Rows from block 2 of the audio encoder of a small audio captioner, named by matrix and row number. Rows with one number belong to one neuron. Each number is 128 + 24 x the weight over its row's rms, rounded and kept within 0 to 255. All counts start at 0.
After each neuron's rows are labels from the 100 clips, of 14976, where the neuron reaches its highest value: "strongest on" is what is common among them. Only what is clearly more common there than usual is listed. The data: short pieces for a synthesised band: melody, chords, bass and drums.
# fc1: MLP up (encoder.blocks.2.mlp.fc1.weight, 512x128), inputs 0-127
# fc2: MLP down (encoder.blocks.2.mlp.fc2.weight, 128x512, transposed), outputs 0-127

fc1.185 [138 111 124  94 138 127 168 116 118 105 113 152 105 179 123 105 165 158 134 103 125 145 119 118 113  96 153  79 136 101 134 136 118 117  91  94 132 144 134 143 152 132 179 139 112 105 106 106 144 103 136 163 135 148 149  86 125 128 136 174 140 118 106 149 104  88 110 184 154 141 173 120 152 187 139 119 114 113 155 140 121 122  86  73 105 101 100 144 110 123 114  90 146 156 107 147 106 134 143 105 102 148 127  95 150 121 165 148 128 139 116 137 154 135 127 124  76 126 140 143 168 126 128 120 120  94 144 172]
fc2.185 [131 114 112  90 135 142 128 131 123 131 134 136  64 148 142 169 165 158 149  71 123 112 121 165 161 173 125 127 133 119 126 134 149 156 131 127 155  87 130 134 112 137  66 132 128  73 117 127 165 107 119 122 106  87 122 123 114 119 119 114 140 152 147 115 131  85 150 115  95  86 142 115 131 146 138 145 149 114 154 122 133 123 111 147 164 110 176 100 122 151 145  79 148 118 126 185 127 140 120 130  88 107 118 158 130  64 160 120 149 166  96 151 117 119 113 122 124 138 142 120 146 145 141 173 125 110 101 146]
strongest on: bass line; bowed string-like

fc1.25 [152 131 145 102 136 140 135 140  89 127 137 160  93 142 128 179 159 154  98 131 125 139 118 127  99 109 163  96 134 148 119 115 108  99 126 130 145 146 132 138 153 128  93 132 133 105 161 147 130 123 150  87 108 117 132 127  96 141 101 147 120 131 124 155 115 115 118 112 176 147 110 133 109 153 141 164 123  96 138 195 121 107 103 189 122 152 169 119  66 169 144 119  97 107 120 107 112  86 124  98 162 146  87 136  79 137 150 108 148 144  85 134 176 146 126 147 104 160 129 132 101  96 140 139 147 118  97 124]
fc2.25 [ 97 121 111 109 132 142 172 103  88 108 131 132 121 105 136  98 119 132 164 143 173 145 137 121 143 145 132  76 116  94 110 117 136 144 166 155 156 100 123 105 119 137 126 129 157 137 145 118 141 130 157 167 115 108 116 145 125 121 129  86 136 103 106 122 108 159 146 173  78 119 146  87 127 117 135 125  96 124 171 132 148  75 119 112 178 131 154 168 168 171 155 116  87 100 138 129  97  95 114 102 134 108 123 114 126 129 112 135 104 143 156 126 148 161 128 135 131 159 128 153 152  58 114 108 133 118 155 173]
strongest on: muffled (low-pass); marimba-like

fc1.197 [119 113 148 148 128  92  98  96 127 124 158 123 103 119 125 125 155 106 112 182 126 141 129 111 157 163 135 119 127 124 126  88 150 134 143 127 151 137 114 141 151 113  78 168 161 120  93 121 120 126 137 123  97 121 137 133 116 157 144  93 110 153 109 120 118 115 138 107 160 145  94  79  64 119  96  74 113  93 117 155 167 112 143 117 139 146 136 153 170 148 108 142 174 161 122 174 115 118 105 152 170 142 147 132 159 115 139 106 155 148 146 120 145 113 157 136  98  76 151 158  86 126 102 112 125 116 165 130]
fc2.197 [123 143 104 110  91 145 109  87 160 100 107 157 116 194 127 116 117 117 139 128 151 103 152 159 116 105 179 143 131 140 125 117 141  77  85  99 101 156 160 115 116 146 127  65 107  98 174 147 135 165 135 108 119 141 105 142 103 109 102 155 156  85 135 139  86 101 148 110 151 112 122 149 109 147 135 101 154 136 140 111 124 113 142 110 147 123 108 125 158 132 129 139 133 120 146 165 149  77 142 121 114 118 102 125 126 101 127 121 115 121 134 145 122 121 134 147 150 137 203  96 164 141 139 153 133 125 161  86]
strongest on: thin (high-pass)

fc1.359 [114  98 122 151 160 142 145 127 126 124 111  84 172 137 144 102  98 139 180 135 144  91 131 120 129 129 106 163 138 134 116 136 135 163  93 113  78 134 128 123  96 131 162 161 115 135 152 159  99 118 125 116 111 183 141 124 127 121 137 161 165 151 142 106 129  97 151 109 155 132  91 126  88 132  95 170 122  80 110 169 122 101 130  87 130 139 144 146 135 104 108 121 172 129 105  88 145 159 146 135 132 146  87 136 106 137 138 119 149 111 119 114 156 126 131 168 111  71 136 164 120  85 161 148 143  85 118 122]
fc2.359 [135 146 121  91 116 125 112 118  79 122 130 116 138  74 106 141 106 138  99 131 121 119 110 121 106 171 115 119 113 136 118 139 124 146 122 110 150 146 176 162 108 145 110 148 138 126 160 107 124 142 173 140 153  77 130 102 153 139 137 105 127 118 109 152 127 168 140 194  98 149 153 108 140 132  99 129 132  92 103 136 117 142 115 102 118 191 122 132  91 162 107 125  85 148 108 105 112 128 154 155 130 159 172 157 112 159 153  99 140 114 100 102 108 144 161 131 126 171 105 134  77 105 117 142 176 135 104 139]
strongest on: bass guitar-like

fc1.138 [ 89 146 127 134 117 112 153 108  82 122 131 108 146 155 178 101 151 103 154 163  97 167 116 111 115 142 130 135 126 142 125 111 114  92 139 121 153 104 116 102 110 141 123 141 154 142 100 108 178 107 128 162 178 108 159 109 143 111 133 111 117 138 112 157 123 117 113 143 104 160 156  96 147 115 155 125 126 151 140 103 123 143  94 140 158  89  75 137 150 104 153 164 171  87 144 115 134  92 107 132 142  90 128 109 189 129 144 115 147 175 140 143 125 135  96 132  99 142 122 139 135 100 124 116  81 124 135  72]
fc2.138 [144 146 103 138 129 105 105 164 110 170  93 134  96  89 156 128 127 105 102 128 121 148  82 108  98 128 172  97 128  94 121 112 172 168  97 107 119 129 147 141 135  68 131 116 126 140 115 148 162 119 137 115 129 144 129 140 179 151 184 117 177 165 104  91  94 132 116 166 106 113 102 132  96 148 144 125 136 120 140 113  89 117 130 115 136 128 154 122 161 138 126 115 126 126 140 151 132 126 132 153 118 186  99 177  90  92 116 107 170 134 111 173 110  92 127 122 149 123 124 101 138 133 130 152 139 119 141 145]
strongest on: bass line; saw pad; bowed string-like

fc1.402 [174 114 110 121  92 147 114  86 142 143  97 131 107 113 126 124 123 134 129 104 148 124 107 143  77  88 113 124 101 119 124 167 151  70  62 141 132 123 153 128 146 118 146 108 108 106 136 143 164 117 113 175 128 116 166  88 130 129 127 186 121 121 186 146 125 101 120 136 142 152 125 143 141 155 104 125 135 140 101 140 142  86 161 141 130 133  99 143 130 136 146 137 122  90 149 129 140 151 142 151 123 134 143 131  93 164 160 167 147 136 144 113  53 128  98 139 132  92 139 147 132 114 136  77 161 120 122 121]
fc2.402 [146  81 115 116 120 144  71 149 113 125 159 112 113 128  77 173 166  89 151 100 125 141 107 118 173 150 158 137 148 122 139 116 132 162 123 149 141 153 142  59 146 165 127 110  87 157 117 114 139 147 133 133 146 143 107 135  67 142 137 133 152 122 110 143 107 140 121 143  77  90 176 131 112 138  96 114 136 133 132 130 104 124 133 110 103 137 112 101 156 146 110  95 107 128 129  91 108 127 105 167 155 118  91 149 117 131 145 158 192 123 154 113 110 128 124 129 122 136 149 112 143 161 117 156  95 124 129 158]
strongest on: kick; drums

fc1.23 [136 121 107 103 116 139 125 113 132 157 127 124 121 141 145 148 124 163 116 148 169 123  97 152 142 113 149 160 113 131 100 104 139 136 190 128 127 150 115 121  80 127 132 140 118 113 128 104 120 119 135 173  90 120  98 107 143 174 150 139 104 163 111 132 175 128 127 108 144 109 148 105 123 145 118 135 135 122  56 154 140 118 150 168 129 115 116 147 185 109 104  67  98 118 108 140 107 112 131 133  96 159 108 128 146 116  86 165 130  62 154 147 147 118 129 119  85 149 167 145 111  81 152 139 142 128 146 135]
fc2.23 [191 111 113 181 146  83 119 143 135 141 115 100 112 167 126  76 130 159 141 104 120 123 134 161 125 127 159 111 122 120 144 119 123 101 125 125 125  93 122 108 167 147 110  70 111 163 117 124 100 129 173 116 102 130 165 191 143 118 134 151 135 117  90  98 118 102 142 124 105 136  98 141 143 110 164 157 134 114 152 145 131 154 142 138 145 132 159  99 106 102 124 126 106 124 110 129 141 143 143 136 150 136 146 143 153 125 129  91  82 117 107 123 115 181  98 114 113 107  87 147 144 168 104 150  93 139 140 178]
strongest on: thin (high-pass)

fc1.391 [167 122 129 125 156 144 135 127 150 130  85 134 110 123 154  93 143 135 133 139 121 157 172 131 143 145 145 124 163 123 117 144 125 142 108 143  77 155 137  95 108 112 105 152 119 150 133  99  83 132 123 151 107 172  93 106 135 112 119  87 134 161 127 123 159  92 158 136 118 137  49 166  81 170  74 191  85  81 126 130 152 169 120  93 133 140 122  91 120 154 108 127 106 143 125 129 153 111 127 124 127 159 120  99 149 152 140 107 119 141 128 140 124 137 135 134 158 152 109 144 154 102 135 136 118 110 110 113]
fc2.391 [101 145 151 157 119 133 124 104 144 136 165  91 131 117 111 169 124 142 132 125 120 131  94 124 145 129 117 157 107 147 162 120 136 106 157 102 112 136 127 107 127 141 130 146 108 106 121 146 146  88 130 160 126  66 126 146 106 141 103 121  94 156 115 148  84 127 142 185 113 133 129 102 122 120 146 104 140 165 121  96  68 116 134 144 127 131 100 119 113 132 130 114  82  90 139 154 111 153 198 132 127 130 166 162 113 182 143 110 107 116 126  91 125 138 138 111 133 146 128 126  57 146 193 117 138 123 146 150]
strongest on: thin (high-pass)

fc1.126 [113 111 143 117 171 133 104 151 144 125 133 113  97 114  94 137 118 113 144 138 146 158 127 153 138 105 111  95 156 136  82 153 158 159  97 160 172 145 128 129 130 130 109 133 147 126 146 102 148  71 134 138  90  89 120 125 117 124 143 100 109 167 162 113 104 133 103 135 113 144 142 126  82 127 123 169  87 132 127 111 121 111 119 125 137 113  91 118 141 155 186 128  76 134 149 118 136 144 154 102 116 103 142  71 152 173 154 143 100 158 125 104 159  96 150 170 156 129 129 130 125 116  94  98 121 177 157 122]
fc2.126 [120 129 141 131 146 116 170 154 108 151 113 111  81  99 105 167 108 133 157 129 153 139  97 133 153 141 167 144 120 126 112 113 160 122 137 192 169 135 132 133 155 134 121 134  97 111 150 117 115 180 171  55 147 132 123  97  66  77 149 103 122 145 139  87 119 146 104  99 153 152 127 153 122 133 134 116 144 131 107 118  94 118 133 125 108 132 180 115 111 142  96  88 136 143 154 138 126 137 129 169 136 129 105 131 156 123 108 130 141 111 104 127  92 128 163  71 124 145 121 159 115 127 101 122 114 106 151 136]
strongest on: kick; drums; ride cymbal

fc1.309 [ 95 159 140 167 130 110 110 128 142 106 137 123 159 132  92 110 152 154  80 189 131 144 127 127 152 142 126 107  98 124  92 109 130 168 127 109  87 130 115 123 106  73 118 142  64 156 103 146 146 119 131 122  91 112 153  99 118 167 120 110 157  89 117 120 132 147 118  77 122 130 115 149 130 111 135 132 109 139 149  64 121 103 147 135 142  89 121 113 181 129 131 140 159 150 121 163 142 125 110 141 146 119 111 162 156 147 161 106 145 151 114 141 127  80 115  81 147 140 120 153 141 115 163 129 139 134 162 123]
fc2.309 [105 119 141 144 143 106 130 140 132 158 113 130 157 138 147 129 135 133 104 133 135 101 106  74 141 117 117 137 150 111 100 115 128  50 123 165 155 164 188 139 154 138 117 136 111 142 131 130 182 119  99 148 136  94 157 156 117 130 115 111 150 138 107 129 144 129 111 135 109 109 125  97 101 112 128 166 105 142 120  75 151 109 143  98 110 113 131 111 158 175 182 131 113  88 138 117 123 114 133 132 154 134 130  72 129 124 152 110 169 125 171 150 117  77 130 108 128 123 138 127 165 112 182 119 115 105 106 167]
strongest on: thin (high-pass); vibraphone-like; marimba-like

fc1.318 [116 132 101 107 156 126 171 103 136 131 145 100 144 143 109 148 159 130 146 153 144 117 123 155 118 119 149 142 143 125 148  97 114 156 124 110 132 164 156 140 123 137 133 172  99 135 132 106 150  73 186 164 169 135  98  88 129 138  95 103  99 140  93 103 115 106 104 141  81 131 123 141  88 127 119 150 103 148 127 121 179 134 159 139 121 133 142 151 100 114 186 119 129 109 107 147 111 134 103 144 100 186 161  99 155 141 127 141 141 123 104 102 124 132 105  74 104 121 152 150 124 122 133 114 129 100  78 169]
fc2.318 [133 173 119 138 141  88 133 179 136 142 125 113 109 125 123 111 140 160 141 199 125 139 102 148 136 104  96 130  99  99 124 114 157 123 152 140 105 129 117 143 110 131 132 121 112 103 103 134 154 110 150 142 127 113 142 118 161 126 139 162 105  95 135 117 124  91 129 114 136 125  94 122 160 106 168 126 127  92  96 116  91 132 124  70 145 102 180 138 104 109  90 173 118 171 103 113 107 165 115 129 140 119 158 159 151 136 112 159 121 137  84 120 129 179 105 191 116 152 110 103 137 127 117 144 135 165 100 117]
strongest on: kick; drums; bowed string-like; shaker

fc1.471 [115 111 168 126 131 127 129  86 125 134 153 126 137  83 124 102 144 113 126 126  43 134 118 151 103 159 112 135 115 142  85 118 130 130 130 153 182 120 146 128 102 140 149 124 135  85 150 147 128  90 110 142 136  77 130 136 136 112 133 132 108  81 122 141 129 143 121 140 126 167 139 144 161 156 166 111 104 136 158 147 131 169  89 137 146 124  84 139  91 114 147 170 113 100 113 142 118 140 153  79 133 127 136 111 160 166 142 136 118 155 102 137 143 144 156 145 108 144 112  95 140 141  92 141  90 140 110  62]
fc2.471 [143 147 132 116 202 141 155 166  86 132 122  96 147 138 127 116 149 106 110 109 167 117 122  83 141 181  98 105 121 110 135 113 132 142 124 157 116 139  77 138 158 130 118 151 128 112 181 108  90 146 121 167 117 112 115 150 126 130 120 112 150 107 127 146 123 131 144 167 135  89  98 139 156 119 114 123 152 147 144 138 123 160  70 119 109 120 120 164 111 115  99 144 162  85 122 169 106 151  95  97 130 123 151 131 151 147 137 113 118 152 115 179 133  87 172  96 126 142 118 109 127 100 130 103 118 132  83 128]
strongest on: muffled (low-pass)

fc1.189 [129 177 119 137 127 141 113 154 110 142  90 158 116 157 128 124 131 126 141 109 103 127 127 143 135 125 110 147 141 117  83 113 127 103 118 128 148 135 133 121 111 109 118 102 159 180 125 131 150  90 104 118 139 129 124 110 150 106  95 151 182 130 130 126 151 141 120  97  90 120 115 135 168 146 166 170 114 139 210  88 127 105 122 160 102 104 105 136 170 127 166 144 117 111 127 135 138  92 120 165 145 125 103  96 159 147 174  66 133 108 124  74 116 104 134 131 119 123 113 144  84 150 135 161 101 133 104 114]
fc2.189 [133 135 124 133 133 115 123 145  99 112 109 127 103 119 145 138 127 116 113 164 103 164 136 151 110 136 119  97 148 115 144 130 158 132 142 168 109 148 130 156 147 109 129 113 121 134 110 151  94 129 117 153 143 150  48 133 135 103 182 189 116 157 120 128 102 134  84 157 123 150 149 124  82  75 148 116  95 124 135 117 149 135 151 103  96 163 143 116 143 159 152 164 147 125 111 125 154 138 132 126 129 131  99 178 124 134 122 121 110 113 129 168  92 140 144 151 124  91  66 130  95 145 111  68 107 102 154 148]
strongest on: bass line; bass guitar-like; vibraphone-like

fc1.319 [130 110 116  72 163 149 101 129 138  98 128 116 136 154 114 125 116 158 141 156 147 189  97 161 128 139 148  88 135 129 118  76 144 100 176 141 140 118 139 178 152 116 142 118  79 148 106 121  76 130  84 100 130 130 189 130 127 124 102 112 161 109 119 145 152 146 150 141 135 101 120  94 105 111 131 122 132  97 147 144 145 126  92 137 140 114 116 117 165 133 152 143 143 123  95 125 105 142  89 155 118 118 107  86 137 121 118  81 133 133 105 107 141 130 170 113 126 134 155 148 171 161 154  99 103 136 142 152]
fc2.319 [116 122 129 128  94 110 152 164  90 144 133 146 181 145 125 134 171 102 138  89 123 129 121  86 158 101 173 155 116 118 110 107 135  88  84 123  92 150 141 103 134 129 156  68 108 139 133 116 115 129  91 148 137 130 154 144 117 150 138 117 139 100 154 134 105 133 187 149  95 103  97 157 122 153 120 119 111 129  85 100 137 141 123 173  98 123 174 137 131 162 139 120 143 112 121 122 107 152 142 144 100 173 108 146 109 111 166 152 103 109 133 119 159 145 109 177 125 155 165  98 149 114 126 114 135 102 116 108]
strongest on: thin (high-pass)

fc1.184 [140  88 123 155 107 139 117 142 129 105 110  92 100 147 145 130 113 138 126 141 102 113 106 113 136 142 126  87 138 163 136 119 124 167 181  85  90 142 110 139 125 168 137 139 142 140  70 123  89 136 144  83 149 115 126 113 118 119 129 140 174 103 114 146 122 145 145 129 115 149 131 102 161 155 126 111 151 139 180 148 162  86 122 143  67 142  95 161  89 132 127 129 116 110 122  70 109 136 124 123 164 144 117 117 124  98 176 117 150 133 117 169 147 163 119 156 102 110 150 148 151 102 145 154 107  91 122 143]
fc2.184 [136 112 182 122 123 116 150  83 101  71 103 127 124  73 124 142 114  70 128  71 143 154 131 128 138 109 137 129 134 101 165 120 136 138 107 107 126 168 172 179 164 159 119 155 140 118 126 124 139 124 118 107 121 173  90 131 131 119 127 110 150 131 113  98 157 127 111 164 174 113 146 123 145 134 156  70 110 122  81 118 138 127 118 118 139 150 130 114 147 134 127 133 111 149 132 107 119 117 159 126 120 130 131 157 116 115 129 117 121 102 140 135 113 155 128 131 127 125 166  83 101 148 122 162 188 178  97 108]
strongest on: muffled (low-pass); harpsichord-like

fc1.465 [138 102 161 143 138 143 129  82 134 170  89 137 118 182 137 107 123 117 133 150 139 115 135  74 128 129 131 141 106 105 129 146 156 115 117 100 119 110 113 131 119  84 125 173 113 103 139 127  93 104 171 154 111 134 158 127 129 126  95 151 162 172 149  99 148 145 106 115 171 161 119 130 121 143  96  90 116  74 129 147 109 117 146 135 135 108 144 118 118 104 120 157 127 155 160  87 145 149 128 144  97 122  97 123 104 150 113 154 146 143 146  97 155 111 179 121 149 100  99 159 123  87 129 178 161 139  89 121]
fc2.465 [101 135 104 131 145 150 152 147 117  64  86 120 161  98 119 163 113 128 115 126 168 166 136 104 152  84 137 112 110 120 124 134  66  68 125 104 106 145 169 131  99 158 143 107 148 114 176  94 153 127 142 125 152  91 130 130 150 135  99  99 110 174 123  89 125 125 150 125 157 125 126  96 108 142 117 144 153 128  99 115 121 168 143 103  92 161 152  97 147 130 143  83 165 121 150 143 159 151 135 128 129  99 124 135 132 147 128 149 123 122 134 147 136 124 149 155 145 115 108 163 111 119 138  71 129 119  97 138]
strongest on: bass line

fc1.266 [ 84 110 153 133 121 156 145 130 132 147 134 103 116  75 126 135 116 164 142 175  99 105 127 152 107 142 134 121 120 137 113 157 107 111 124 143 114 133 132 135  90 108 152 135 145 106 143  63 124 176 116  80 121 127 149  62 134 135 139 168 110 119 135 113 138 137 106 145 112 101  77  98 141 144 150 137 118 114  77 148 147 161 138 103 100 119 163 135 149 141 135 107 138 148 116 137 122 175 145  64 115 191 144 124 113 154 122 120 124 134 105 155 170 110  90 154 129 144 107 150 143 139 144 146 156 123 108 134]
fc2.266 [134 179 137 175 148 114 108 154 122 139 122  84 133 118 125 116 166 161 112 132 150 126 122 119 144 131 107  98  81  99  92 145 115 159 101 132 134 135 143 142 120 148 159 147 141 122 145 140 124 100 162 164 111 160 120 100 105 136  99 125 152 150 115 116 142 134 161 140 106 117 155 102 171  86 163 154 115  99 121  95 129 123  88  73 157 150 148 128 147 158 119 133 128 169  97 116 136 124 159 118 159 131 124 146 162 138  98 110 133 130  96  64  99 105  99 121  82 120 116 180 105  92 159 137 126 122 143 128]
strongest on: kick; drums; text has "four"

fc1.104 [137 109 159 103 127 142 126 140 138 146 122 132 130  68 128 134 140 166 114 108  94 115 150 136 122 120 138 140  87 150  95 140 120 128  98 164 156 118 120 132  86 132 166 109 108 130 116 170 171 128 130 113 161  89 187 133 113 127 127 111 150 122  95  93 147  72 115 115 108 111 134 141 144 120 129 112 142 145 149 132 174 122 122 152 112 128 109 114  98 111 105 123  71 147 134 189 113 150 119 134 152 139 117 141 154 139 165 122 166 108 113 131 122 152 129 148  94 141 150 145 128 179  62 141 116 102 154  78]
fc2.104 [123 131 161 141  78 126 122 122 146  89 149 103 176 154 142 128 102 124 114 119 157 114 143 125 220 140 160 120 153 110 163 164 133 156 112 133  94 125 110 106 172 129  99 158 129 101 157 132 111 149 133 126 114 124  98  94 134 123 148 147  83 110 131 123 110 161 128 118 139 136  91 120 151 100 125 124 138 169 133 165 141 144 146 119 116 127  85 146 110  89 133 125 128  99 116 135 163 175 144 104 110 109 127 133 174 131 138 123 150 171 141 117  99 127 167 108  74 135 123  79 115 121 134 119 101 137 106 109]
strongest on: thin (high-pass)

fc1.425 [125 107 107 149 103 159 135 164 123 133 120 102 100  78 108 117 182 116  83 109 165 138 113 175 121 120 128 148 123 131  96 110 153 133 146 130 178 127 133 119 111 140 131 134 114 163 150  97 105 155 151 123 125 153  92 132 133 119 127 144 139 138 123 153 153 156 149 131 139 158 125 132  95 153 109 120 125 150 141  88 143 120 119 125 112 117 155 132 136 119 115 168 153 142 116 108 108 143  75  89 155 164 166  94  99  91 130  97 103 126 104 113 106 127  92 135  79  96 131 167  96 102 122 178 135 164 105 179]
fc2.425 [153 145 128 123 150 116  91 131 123  82  93 168  85 132  96 137 141 155 102 127 161 113 112 154 139 115 151 168  75 134 133  93 145 151  95 127 207 137 118 128  92 125 115 138 118 153 119 164  79 105 149 129 121 119  90 131 136 126  98 127  98 114 135 134 135 111 150  89 116 148 101 118 155  99 112 145 122 139 111  99 161 130 141 140 150 125 159  95 154 142 138 137 133 103 135 184 150 110 124 175 163 155 109 120  88 122 100 128 158 176 119 129 137 153 104 127  92 118 131 134  91 164 137 120 116 149 125 116]
strongest on: kick; drums; clap

fc1.345 [173 175 117 107 116 129 104 152  71  91  71 107 122 172 122 121 151 152 122 127 131 100 141 158 157  78 122 131 107 174 141 134 145 124 120 139 146 133 139 117  83 151 142 114 154  95 123 117 112 121 141 115 128 125 100  98  92 144 140 167 116 101 105 130 188 115 114 139 146 121  95 144 113 126 106 142 119 146 147 129 128 154 128 122 117 120 153 129 159 121 109 175 127 156 109 133 114 138 134 154 135 121 155  97 170 162 123 146 126  68 124 152 127 146  91 149 132 132 170 181  82 121  91 134 108 110 118 142]
fc2.345 [169  98 126 125 140 156  74 115 153 108 128 163 154 123 124  89 132 121 114 109 141 163 139 157 136 152 143 122 150 110 167 121 151 123 101 119 145 116  75 168 135  79  95 124 141 136 113 151  90 139  78 102 152 134 110 124 106 124 124 168 154 173 140 124 118 141 122 123 108 101 104  92 115 116 128 141 141 136  94 134 130 135 107 128 138 106 154 129 143 188 121  75 126 112 151 153 105 192 133 185  97 142 155 112  97 139 102 126 124 137 140 136  83 138 148 127 114 106 133 119 155 144 133 141 152  88 149 106]
strongest on: bass guitar-like

fc1.84 [ 71  83 103 128 121 156 129 137 173 141 102 107 112 109 127 108 143 121 129 127 101 124 126 159  80 152 100 178 114 127  83 115 154 121 154 126 166 116 107 112  97 138 126 100 137 113 162 113 116 173 158 115 116 130 136 119 118 144 130 184 124 144 127 127 136 127 121 114 136 132 127 124 140  94 127 135 145 101 126 145 160 161 138 110  86 144 137 124 161 138 127 146 170 182 105 152  88 143 121  77 127 187 159 146 124  91 143 107 128 112  74 133 123 145 128  89  83 133 117 164 123 104 125 168 133 136 120 144]
fc2.84 [155 109 141 160 112 110 112 185 144 123 117 127  78 105 103 134 118 153 148 156 132 131 111 158 117 105 120 145  96 145 142  97 118 134 125 143 191  56 101 149  93 104 117 136 120 177 137 116 111 113 136 143 151 153  88 110 118 122 127 156 128 121 138 130 154 152 149 153  99 183 129  98 176 134 154  75 163 129 128 100 125 158  93  82 190 159 134 126 125 149 122 137 138 144 155 124 146 141 120 116 135 170 125 101 114 120 102  94 142 111 117  92 106 132 111 129 111 139  99 120 126 138 134 121 115 126 139  99]
strongest on: kick

fc1.232 [168 180 122 123 118 132 150 111  92 126 112 123 122 127 143 124 118 138 122 141 134 159  85 136 137 105 142 153 188  84 109 129 106 131 111 133 143 141 122 155 128 114 120 103  98 130 106 144 154 134 136 101 132 101 141 148 118 174 123 115 182 119  99 125 136 103 113 165 150  82 147 116 101 138 136 158 124 144 127 113 173 114 150 105 150 106  93 126 114 106 106 128  96 160 123 143 152 116  81  89 125 113 139 113 161 139  94 153 139 148 127 172  94 123 118 124 148 118 104 214 142 108 166  96  80 127 115 117]
fc2.232 [124 111 136 162 164 142 131 128 125 127  87 146 123  75 108 113 112 116 132 111 137 168 150  82 156 187  96 130 154 145  79 144 117 142 158 128 141 136 113 100 113 148 135 171 147 129 139 131 111 119 110 156 133  99 132 124 105 116 147 119 143 137 136  81  92 141 147 130 141 120 108 101 118 128  96 145 149 112  94  83 143 127 153 160 165 166 128 138 111 109 101 125 146  97 154 100 135 133 109 112  81 114 104 154 173 110 146 114 178  98 139 128 150  74 170 117 147 164 136  96 101 107 151 116 150 161 134 112]
strongest on: bass guitar-like

fc1.183 [129 105 181 126 137 124 134 129 111 147 130 120 145 122 153 127 120 119 164 124 107 115 132 123 105 126 148 130 133 128 118 113 145 134 176 134 142 130 120 105  92 145  71 137 137 133 144 108 116 166 126 111 107 133 119  98 130 165  85 121 139 133 119 106 145 130 150 153 144 101 149 127 126 120 100 158 114  97 136 114 146 130 185 112 135 193 158 165  81 116 175  88 133  92 172 144 165 122 127  94 112 103 111 113 118 111 149 131  95 147 198  96 166 128 124  91 113  77 147 111  91 156 151 141 100 116 128 149]
fc2.183 [119 144 120  89 129 137 133 138 130 141 102 113  92 127 105 143 156 135 119 109 168 101 154 126 128 143 117 123 158 151 154 116 120 103 121 108 144 151 135 110 148 133 194 136 143 167 160 140  99 125 183 127 175 132 125 144 123 134 145 122  98  70 181 162 143 108 142 118 164  73  90 135  80 148 107 157 118 123 125 141 120 124 109 112 112 130 105 117 104  88  78 118 104 101 121 117  95 144 113 145 129  95 173 147 104 128 113 169 146 124 145 129 113 151 117  72 129 165 125 128 129 160 131 148 105 148 150  93]
strongest on: bass guitar-like

fc1.172 [131 121 157 162 127 122 137 119 136 118 121 104 148 112 121 159  98 122 185 119 181 121 149 124 117 115 117 131 190 154 143 137 155 153 126 153 109 139 159 179  84 133 134 123 127  86 155  91 140  87 115  96 151 141 122 143 110 137 118 160 138  91 102  97 128 151 106 149 105 140 113 150 152 112 101 153  90 162  94 103 129 116 109 131 129 148 140 112 100  99  83 129 125 174 135 144 136 121 120 136 124  69 147 100 128 119 105  85 101 133 143 108 150 122 173 144  90 124 108 141 164 113 125 118  95 178 137 132]
fc2.172 [112 127 124 141 116 105 146 103 145 111 126 156 127 145 120 117 137 110 108 162 121 140 124 138 113 127 141 102 143 114 112 121 134 103  89 130 144 141 121 137 111 102 145 189 127  93 159 121  99 155 134 135 137 148 133 122 175 111 114 148 138  92 129 142 133 120 125 146 158 133 148  79 120 133 147 151 114 158  81  75 150  46 122 110 158 119 113 133 147 181 122 104  54 131  87 127 140 161 128 107 113 149  94 149 173 122 171 122 119 143 111 142 111 116 159 167 137 135 132 160  93 102 144 100 169 145 110 140]
strongest on: thin (high-pass); marimba-like

fc1.101 [101  87 163 117 130  93 101 140  93 111 123 134 164 106 153 161 139 140 116 163 140 135 137 134 173 113 156 132 136  99 124 105 153 120  84 108 169 131  86 114 134 111 117 103 107 114 120 106 144 150 111 104 158 146  98 149 104 125 153 147 163 126 140 135 158 134 132 125 103  93 110 107  70 176 180  97 105  94 134 133 124 120 141 186  80 120 107 133 145 141 132 155 136 134 107 138 159 158 130 168 148 116 109 149 173 135 122 130 112  94 128 138  93 150 110 105 102 135 112 164 145 148 104 167 158 109 137 126]
fc2.101 [148 120  79  88 120 139 101 118 147 139 129 160 117 123 149 145 136 104 174 118 148 142 144 123 132 120 127 130 137 128  98  91 129 176 185 165 133 125 132 136 168 138 126 128 142 116 133 124  94 123 105 163  97 108 182 120 123 118 115 110  93  96 109 124 115 181 120 160 118 102 124 136 153  92 178  79 101 120 149 151 129 107 144 102 128 115 141 130  95 139 101 179 113 141 141 131 131 142 148 118 145  93  95 139 160 127 203 145 134 138 130  83  95 122 122 129 157 133 125 110 109  99 156  78 121 131 114 129]
strongest on: muffled (low-pass); white noise